From a checkpoint of a small contrastive image-text model: encoder arch caformer, 48750 training examples.
Rows from block 2 of the image encoder, named by matrix and row number. Each number is 128 + 24 x the weight over its row's rms, rounded and kept within 0 to 255. All counts start at 0. Numbers have three digits each. After the name is the row's rms in percent of the matrix's.
# pw2: token mixer project (encoder.blocks.2.mixer.pw2.weight, 128x256), inputs 0-63
pw2.0 105:101097109145111120144157114136100136138115124150120128126079118155140113173110157140163118156132122108170160091108159110108133115087160135094126139171131135151119114141193113158126162148096136
pw2.1 114:119178127124134111113124155086144093132124103136146118114155140111138122138132139127122106137135109150118124151107153135170101115116072111139131108112118125164166102094131174102118088131132098
pw2.2 096:125114105083141088125152127148094109117118132152139170122143146132091122125138173149147102109136121143117143101144143144169113088133083109132090135109132146174082111114108151099108128112145106
pw2.3 095:120156147120170092153134134095122108119164136096136079151139082125080119118175151147138146100151113154137142117122131116096101118129072158166111158115128134106142113114108110155119136172160130
pw2.4 108:118145090138108159154147151153106097148094093100162129148096127134091128066130085150158123085128149145113143123149095097155156136094090147156110098141126145146113113115125148151104149131126103
pw2.5 105:134169127097130110094128115089133136108145118085125094123136143104087067124160153134163116126122122089139136153165099142119126135108099084119099127146126123131127143126079099181150155184135092
pw2.6 101:152109137102101131137123128082140108095155118123096119116133127095128118108129165152163121126098149127094151149159129139128125122076164136126139141158119102145140113140123123119147131140177168
pw2.7 100:111134149151153124149131150119122121161089142118123164127129152155103099110157080184103156120127118143147131074117159143134100126110138177155135115116090124107119196128126132162177120123108096
pw2.8 098:148105136107110135154132173167162133097156143114151106119159137085103143140145159123114143111128143124162135127086137138088086116128135072115153119100145135102109112109171133137099143108110141
pw2.9 100:105129122078080122103160184186125158123162124167130110127125112160149131129125133139133153154091137101123146124094121150098133113115165113140130101176113148108107108136109123120143132129082155
pw2.10 107:114121131121140121134109121145135112098120099103139138141097187100082111122158105148141119129140142117152107130152127129185084131145095119106115125098165147148140139123122110136099157156116139
pw2.11 094:125119118131111098135118134136131128125099138090142143112110150072107144139106110072163120092129160151113114150139098116102141139145177108148083093118164132132127117102119099111102120117131126
pw2.12 109:132124136073151117106139096140114104091100144109125098154120161124085064122143128106133092122114127127108180144162142113129124121109062137149117144068132102135064146106116134146140120127091152
pw2.13 106:133099135137099145135135124136127122142100132165116072115130108129176167147122133116104194120102119132121114146160140163122105110172126130118126136145107148088187118115133130144100136139110204
pw2.14 101:114085084134088158152148125131126147090144124141149162149100158121082101097129136150116126154133158115127128110129138134146143111108134115151133115169134130100083173104138105121159149145156139
pw2.15 102:098150150177136114143111134100142175153158124119134134174151120123088094129122159130104121139134133094113117149150068107111108131133107097173099148107116140129101149124118120138156120125124114
pw2.16 098:131145075155146115143110118135111136144152078129118080120118118125080105116145122132119125105134129117128114141132105159143095144109107140177114072139098128108178103145110125141082097143126121
pw2.17 103:123180130175139113140141114143140121150111100107118141120145132122125123153120159123079139159130103145104162121171082147134147151128165127124132166096133124090153095143124163097143128147157125
pw2.18 096:149111153105088107132098126133148154158131157122142147110148086114140146160125096105148108092093182119097089131099127142140134186099144109113155124150132173102147062124084130089076144148132102
pw2.19 093:124141111133112107159136105114120098190115127122176122084139117150123094087092121145177118125150138137121126123100153127153170122121121106140161091149102143194140135107166116131097122133148087
pw2.20 105:134117102101122096124116107140107108160146122126109163131129129128144094140139119135093190091133159150122129138123097116093122129163084159153129155105124136126104118119118146141159099146137102
pw2.21 089:100131167120127118132151118177085167141122176127085144155154177143131129132127138146087077156132115146130159135125133111130112131105098165117111070119152135166125114098107127100163094146150075
pw2.22 104:158120109147127150179109188135123122142150124140166119087107114125205097094161173132161152120142121137147103112111138120114149102099139137161117112178125100152182084114116093116121164116120108
pw2.23 097:118106109121098139118109145135170094169073154128135129155122126102132121148102121133152141182116130127138128122121147152096126154096139101132103144142107135142117119164139078145124135181144123
pw2.24 096:139130115177110126095149104167121133127081092145154105124132120069147158122134116110108140130169126111106117111114102112143160169112092149131154086100180100120121094123096145137119080161086130
pw2.25 097:092101105081130111082138098144132098108136131109158157145150082106107116155115129121150136144116164105151121116143118124134156100159109120133126155147115088119128106120132166095146117166117150
pw2.26 110:151089130067105114142089089133115120087118127103115105101119094143149169138081109149132124132115134131145128115162129148143168105155175084105105149141121147140163085149128142118107124128110151
pw2.27 104:144134106139150120138128187088118125093117150151104106109140166102159135128156155147130160155135106117163126147123122143143091155107155115147150126152152141119120118113132100154100120137097094
pw2.28 096:134146137157129087103145111111158102140113105103116108144090151120155083138121136150144129100118116110146149148177111069108112108105151129152134124148138111157133113136092162159145109137123158
pw2.29 096:112117110101099125079103143141117164137154135143072137102139156123129141082135131161123129115127125132110134116165153103166151139078097159133132146110127133167095137121110146097148099156122138
pw2.30 107:133129126153113139110035148161121120170156132098076098104131088106140185118132182121078138153148112142110110134135124115128103129141150167149171140114118190116144144119146125113111139111114120
pw2.31 093:181152137118104118091127120139141122131135153152149137109079168089091089142154092121167102126142120097167102102119139140140081151140104150161102146116111105112070143181134126148136153151127121
pw2.32 105:161130143125107167102116123129121146154113119097124112134178154117105117111124105145134128132118085152106127085135108084176095155157161156115124118147123093118110143133142130166167110133130157
pw2.33 093:105122177126093149150083131159128112130123142144160185145142122127163151145168100153089170141140165163102136105124140095093119146122115114106139161153140164081115098145146139143156150124114127
pw2.34 095:147169120125080160112086155133125162135156166122129101132127141113160116105153159162126118132149099137157113132103126116112130136133119142148129151154102101122131121163113127122081151103147118
pw2.35 105:133121114137117158078132144132136147105194151129088121107153097115120131138125142112152129142105140171142121116127143145146158103123162111098104110146123148116130111165116086143135120089143083
pw2.36 098:122133114119193089104146135135111110143132109137117124077147152106157145133136155122132120118146085120106167145139125096149121128143139112084116133182134119121138096111135126128158146127075108
pw2.37 090:160140132128135177160125113146167113115112144134168108124116142120133127141123112063155135126143090137116138124151155119128113180139141154150112173155093155135142143186138132138127110122125137
pw2.38 100:103158126087107140093111151154148123099135169120144137149149126125116113121167147151168133133119111110122114107117128098114133121120120139134111107120161079104090116110117091138149131140112114
pw2.39 100:127126144153130090141124107101163122151123075120147161116144090129102160104119123159105111117100139150124126142141123113101149136119160091107140114123160159137160103123089154102115112131146172
pw2.40 105:168133107107178172110145104123131099134137094125149148095133116147185138106123134105124158138161128143089114116136125131114093149169120088141155174107171145154150103117129126106140165121164119
pw2.41 105:087133140124111139138071128093081162133132165164146165157087116105148129079098127141143119127118141161139107114098174137099063110126123136118132120130156098155144148118134117114122140172110143
pw2.42 103:107110182124108117139129142136121167137119144148122129102130123134172144163120120091131134117140150114126146184128100113096126115159144131093150136147103126099152118156137155099117124131172135
pw2.43 092:123138096124149104153136139108149136101125151132102165142110109097112142120120086130080150147121155134144114141147138169110123101124117148103148094160139162139100188072094163099095147121159126
pw2.44 104:128133135073131116121112134136126105150108147148104135136125100135150134142117184150055124153130149129119176103109126117122127120132153102088152148121122142105135111096129129126161123127134106
pw2.45 103:087158131126092154156134142096126153133118132124131125181148128153145129118156109139103148153140118090140127084119092153152131124072105125113106103107103141133117153148136144129143120117103129
pw2.46 097:159104156185123117115168136151110113124131123117150161137158130135123139136129137151113128099162133118163106129146050096164119164133129082143130082135132153152152141106106170147149113118111158
pw2.47 102:103148117130114080158141116165143125116099150142157105160124169138119134102125102132104112150127124144150132134152124124119114128111122154146094097106122108142126162100120108144109074121102125
pw2.48 103:131145098114140130145116102080171111082148127146114155107115108132130128129113141116157126151075092148080096125115177117165165150143108144093135147149151127074110075099190114100120116141172141
pw2.49 091:146125142098129100132145146131109105107129113137124135139089148147142123118150123121108178111119146100150135119099099132120145084134166114156093183156084156109145142131143120167138104146114162
pw2.50 102:095138137130087138113122138130130148146120149118121127148125091097131122155136150126095124103106121104097121138151096089141099146143099149147119123197108117159138119115100187165108083133139157
pw2.51 104:154173136125124126128143095158158117083135117120106120136148136105119140124115137100102133129120108169083130125100143154138163144136167110136147137123108178109123081134141180073120146106147113
pw2.52 099:114182125166126135149137136101093120141126154155110148164138113115150152106118126151088126136142122135114103170103149115166118141100129143154104102117130160149136163091093171105153100153143127
pw2.53 100:156141131127149132069139115163079140115143136121109124102171134129127114148128153123101100125077108142145149098123112121157119185118148130139135106138178055138122124137117153092125125134189087
pw2.54 099:128118158166134114145095155117138147167109130142091181144111122143126129119112151114142141137127121129089114123086157116073144130122137139130156153120105160118115179085119148135119156111161162
pw2.55 099:095164131109145131121119177146136157109177125129155149145095139141126102143159144097099143123110139089125149120119148124148129141142122191137104123124146090092114104136167087166116101139083100
pw2.56 099:178120078148081165116091109107143157117153149127147141080117135133139165086152088146146154108129146132093107117106114134126128110107183130109110122139153090105143134150150126122140153163120151
pw2.57 095:105124144159133149122157131115101134115101158114174124130108154124111096112113166135165136117143109106155101141118128118112151109113107116136101114072131117107066173153118130109135142117087152
pw2.58 094:146127107121167083092127108124107104142180144087166057122150113135116132116110136144160136161124155105146109134097133172103163127122158126153161148151147149091103182133147121111130123122133148
pw2.59 099:112138176101101086121177167141157139177138136126127122136079172129139105157100085133099125131100130123159069131140117134082139134134135145137142089081140117138153103116093102139084148135120131
pw2.60 101:146140100112114103157151086117120136135133116125150144125124155060131146119147156092114166096147158176105113092168097095199101126123117140154130097145115148094155147094074143120107121111119144
pw2.61 089:133150109105141167107089121128192147140129180131149159160150154079149146082143129158133130118093124092172112085103119089120114162136180132154136139122135111151143146126086113141132133146142105
pw2.62 095:185130126129116135151095165145165131136138140129162130114114136126160152139141136114125112123140150108121116131140095142122088126089141114139087147139158137106154097132117137123118117128161134
pw2.63 096:164101108092135124148154150144114083120108107142144144148088168129066114121122129108154166148156181134161129076158126130166167082133111087134123109164108145144120130174136126145149124119130151
pw2.64 098:125117134112097155138089142101118145137166195150143138182129148131117133084108119103159128161152134170133138145074100092099110156140099154149096129141150102132090174098124142120127136117139145
pw2.65 107:111131146170104136136175112109146148097097125108131115132152114159159144136147078142134129140168106167112167130144135148133135110102129171129151145161140160126137134148107154117103090114108157
pw2.66 104:138097134093121112133138135159134123111121127118179132108157122129164164142107103142177121084102162155143100126132152134128163124135135081150132088103152148154156124121136175126101103099092122
pw2.67 097:121103129079144095142095178134155163127147138179126111147100129106130167138139146141105160152112076171122128110098111158127137129133144170105140157152118138119151126134138124105098127103124150
pw2.68 097:097147171132105135142127119170103109103117136165118093132135053093191162122105100141130155142134133134103133122128113139115138157097117131116138149107122147123136144138134158126118123104130169
pw2.69 095:107121130086107098138112099117139129107178149130110128164137132116138132130107137107157107161169149101148134164102105152135149132134099147111146115108159118147126113130137085134117135139118137
pw2.70 105:145150111082156101105138113109117126170180071122174120107101085104137131101165165107150125119121147112117115123138122127104159132137131129145148158120124129098126130111142139097119120096146125
pw2.71 102:148097128108093158147143117152146112117121152167105126119110123104130127152133089139144147140134131135157166114153138107107094137130168152142119130083134156102110124132125164135067144148153142
pw2.72 106:141077142181143180114121149083107145125147156131157138118119182119121099087143094148120092099125112147149121145147101114158143087149111142205126128144119143148113125124105105153144118168112106
pw2.73 098:150160098143115164118143134127131135164156113124130115102124110099175160093143139094090135102152153142144094127138130155131140127095138090159127132144122139196184095103117111128144082123147122
pw2.74 099:130153132123145093114159106094123120137107163094101120157155101163123186116132128121122111111119082128095188118117119104123142130143128158141140157121117136141174138120101165105140134135132119
pw2.75 097:125143150146114133143150132113105159157115130123113174101083126154129085104107103121113099111101144100116123135109099122140132102135113099102067125115098154135121177153139133135163096119094112
pw2.76 098:099070148138138108141091143148131165111106096106219141139129088083125156139146112132187115109179135122164110136155124144140111132150152104115133117083121149131117158168140145123097132121133118
pw2.77 095:109118110134098154154114146135134135067098103131105126110152155145157115168137133132141160165113137115152144136132102113118138069132182149158131153141124130088115151155124121135130156130132141
pw2.78 096:145096132111142122127100116105128121130117131165129115127097143141137108120142126124153151133164178091122081146161103125164110104141156135146139086135120149118146103177142116128139143138121163
pw2.79 095:098066078161111170127102091100104170120184121133131093107139113139161187148122166095142138082101141110137102110104137160130149123113153166145154127138162113115152114144128124126170100153127120
pw2.80 095:117084134136143121115147113137156113151099138126159152150097077119153126180154126128137106163154111094123128120136154117128129131112148125109146097138144147143156085114129146125082133152144091
pw2.81 101:138089117148120111114157132101116150135106103172117098104111099106153102099133121117175111096146138107131113152143152123143150117158159067111127143116128171159168103105129134163094151133082143
pw2.82 107:108131107143150136082131116131086114138124119144130163150119171154137117129139147123125098140150125095129121180132119112111095129150112133129120139114097114119077157118144088141121108136145087
pw2.83 106:124133144142135122115150112142121143138130112119183144128126147096137136130181172108153109109126164100151148159140081097163120108139168168147143148106091121133138115123131147146112111133073097
pw2.84 102:104160099100110081135128116147151120148154129123103106155112057157138144145136111128125137159107102166073143117140148121085141156103120154089162128122127144109170113110153161125114114132143127
pw2.85 097:109136095122126153143161093163130149094090139130106121153151153106086066112152150148130137135159117074150091124159108116131179094095122098141116110100106103112088141115106132109115156130103115
pw2.86 094:150113207111145100127169096109182138132165146127091152159136137179123115144124142152137107180145144118139116132146133097129115147130133154142102163122116122145090167150151088087128164129100113
pw2.87 096:104132107113144122108120137120120118128113135114136112136110124144143121140130124101086119113093099125153146154142113117098144100140139159108131126128135158114089161140144104169113146130132114
pw2.88 093:145120099144113163116141155132110169130152100104164121136107123161153148116119129135098167120134132141142153093129103152102132136128164143125083137175161111144166080105107110112142167134099128
pw2.89 088:146157131119128128080146145173153138092155115174150130098123111108137149126125120119133113151133176149115129129118095166105141156153164142140123153183150132120128101138152138103128116136108076
pw2.90 094:142155089178165131155184148123128144126137096119156158157138149144129099114161086147107120128065124141122171125104150146131100153099152108115172135171158120145123108136124118133122159158152081
pw2.91 096:134125138159139124120131120139164126128110083103119113130145147134128162111092116097140142111149134118120129161131115135116138140142139118132118105094167110175138120126139163116130139143107130
pw2.92 101:150138110129125104097141090124133120120086116116148137164120151136094114110118122105150118133141161127121156120123154140125157122099083126122161117091131115152094177162145127134100111141126152
pw2.93 106:141129158148180091121121166123120100133165170120100142162151132120145122136119127135067117120141130167138138130141128175116124097081111114090138122096114138162153125142125145112140111106136097
pw2.94 095:176139124106125103130135138115163147174128144153154128094120097085109122117110106118140108119185118138129133170145127113079152140129164131137174094135166115131163113115126146129090103107135160
pw2.95 097:158069141122087097155138107179149162132158091156150102165125128145118113149154134154134169132145156138132131144133054102130115166142138135166146100083134110130150155132074135164097087138118118
pw2.96 095:121124131120124122152136154073180148151153124148131156132136141106116150134093120135120091119151114126121124189126167111117108137145136136150097112125107140104120093113124123130112108117134128
pw2.97 104:123153173121160169077097144142105116141108136154081151142123132130121114115123114149101127123177094131106155152112165154130095159129132132097152166108139138130125119145095138123131115152165124
pw2.98 106:067131152174137106148144070109076128117116121096091126123131100162143097110130144142124094119135121108104131141128142115150163156097095156132137111105129134131102196118156114129129142127153128
pw2.99 097:099156123112153109132153094151153121103135118084154108090173135086103142101144091147171120119117102143134101154089146131122135169110127110131116139141100126150111114112067145119106125158144133
pw2.100 098:164150154139157115121140111107143091132121138121150058110142125102160117179109091086160143136132150118089137112117123098093177150137148086089152115123139149125162117134130156125129113088125165
pw2.101 106:077148117158102143136149099165081144143134139127116118162129118189107101110124121139115153163101142100157120103127149166098119118106090181138146120080119155146126119110151138117158096114126117
pw2.102 090:130107140144128107107135116160098140137122139119158089141101107113164127132107155127113110150082121116150162109100137156099091119112132180127122111121122137119162159134118121108079133108123098
pw2.103 095:145154117144124138134115092124117087130154114121155132096125128126125159124135128087134114102136136113116140123122119077122114076131135103134095145153120130118132097128130110193181105159119102
pw2.104 101:134131125123135109133159109127159137123140114140120121141089108142127134167162112121118140155115133094151167141152143166143143152132128127128129127156107128149127116128158102153132128134123099
pw2.105 095:148097136133091101172156073113097156139117112137132149150120081158163141168123122121115160102154106126172119131125092119142126136146133075126142163146120116138124121146089085142102126146135138
pw2.106 101:081156144147140168204150172135153115119157142151126149156150087166172126110170163109149172148133121133121131154112135134109169115070183145155151090118131126133111126083137153108135137141121127
pw2.107 104:192105171128094144121107129139160119134115122124133108132143146102127162149107106097112110139149150117119127161129193151151126169143113127117120114154132119080111105124127145127117132137143117
pw2.108 093:080103138136144156134141111117107135161133132111120143130125130173118135092148098137073147116084136135092126116150140160196135118107144117096155119113129145117131140115166157134156107130095140
pw2.109 104:110124124109092172151116094164117212165120135117134131118096105128163141134139095120128114126129146143143121118147063085099156109120110062120137153132156158120166119135062135121132101137149112
pw2.110 092:153165118115152150144087186143152113107138071140122162105161116105114154128124132106173095115166083120145115106116141118161151140138132122132114117120143112122135139111108116120147101105129156
pw2.111 097:116121129138149119141131142128099148122145107114135149137078132135138092142135132105114139146138171132126137157121134116132136147114113124110163125073137157120097127169139097116114148114095110
pw2.112 103:086114106122147129137163165149139112099115153145122154215140120126108086080095130156148126161123144113154148135125178119131130118061113101132124117091137122150058169134135096135141146104133101
pw2.113 106:141122132112167127138132104115077099086158128101104107098106132123132109153118108115112141098114140133128168110122121138092157118177140120109128132136122106111149129136090141154152127168140141
pw2.114 103:131153136106130131118122157122162118154173122153121130101137116127142151162091169136126100150119134134121108133107207184117157135145119150134140134136112105121119137079217133136123153144101118
pw2.115 099:049119144125175117125153079112148121158151131154117105119126157100132124116132130134153103128143166119125113154123165147144118120129123126152129149141096147115148122126137123118166109142121091
pw2.116 098:162112152073150117124151146096158127118124138109126121098137094090157119124135148127116121152109129144101136110168094160123133164125164117144128120168137143152141109108123087105053139133126104
pw2.117 109:141140160120134157142097090146152115088152160125059157107143119151097158091127098131058128147118105143141148077090149132106104122085091134095129125084110139119122125107161105127158136123150111
pw2.118 100:156129116151116142136111164142119126070093135134086108129126132156129140100153123128085141128149113108127150135143054089168134151166148136158085137150107111166133109146135119132135157122125127
pw2.119 097:123147160157146110115141150127124118146126138097068089127160078196131115137122139124094160140129130135090122114126185097158132111117118113120171159103147145101147107136150135120159130140174147
pw2.120 103:110096105150098139157087131105135102141121146134118174147153159124136123125103098083140091124161135105116105155113134071161134168147118173096144127144129111133096143099102082128144156179132082
pw2.121 112:161085133120144126146143149149155140158117122162159092102135135110137129119096112108183129120128147162121142115124131146116169148128144091060139203104130148112160103102117155104091118125105147
pw2.122 108:118130121140125133112149130158106118108102129130124096149126136143145151137091090091135149173123100121107173107126138136085124115113127126117088149119128156141125147145114169132131137143114200
pw2.123 104:138112083146122151078098103148145130134152124118093153142151160117114144110114123109132088099121095117101075074099159129138145150145103157108131125119152132123053149117180111118126137150158109
pw2.124 105:096152090129172188148119130111159111129116099144104127162115156128104104089127135141181120132138128110155119121108159142162140112117111171116111135144068133098105150103125105164164126151144118
pw2.125 107:091161111104127137128156120115127101142150122143131137096120154112158129129156184124136124146118128137159163138101111140153102113111119154121102159139088107129119153142126103133156121129121108
pw2.126 107:122127107129167132168129100121112115104131115086163133134129126146110123121149108165154132148151123137120129097155133137125128104156111154158120116139128132132095127159114103152101136115153142
pw2.127 101:117129123135121120156109137097101130151142132144116148145117143088080146110167113136114135139161086138151129132125109145125117127143097181110153102087122131116094170112106111120131138115136108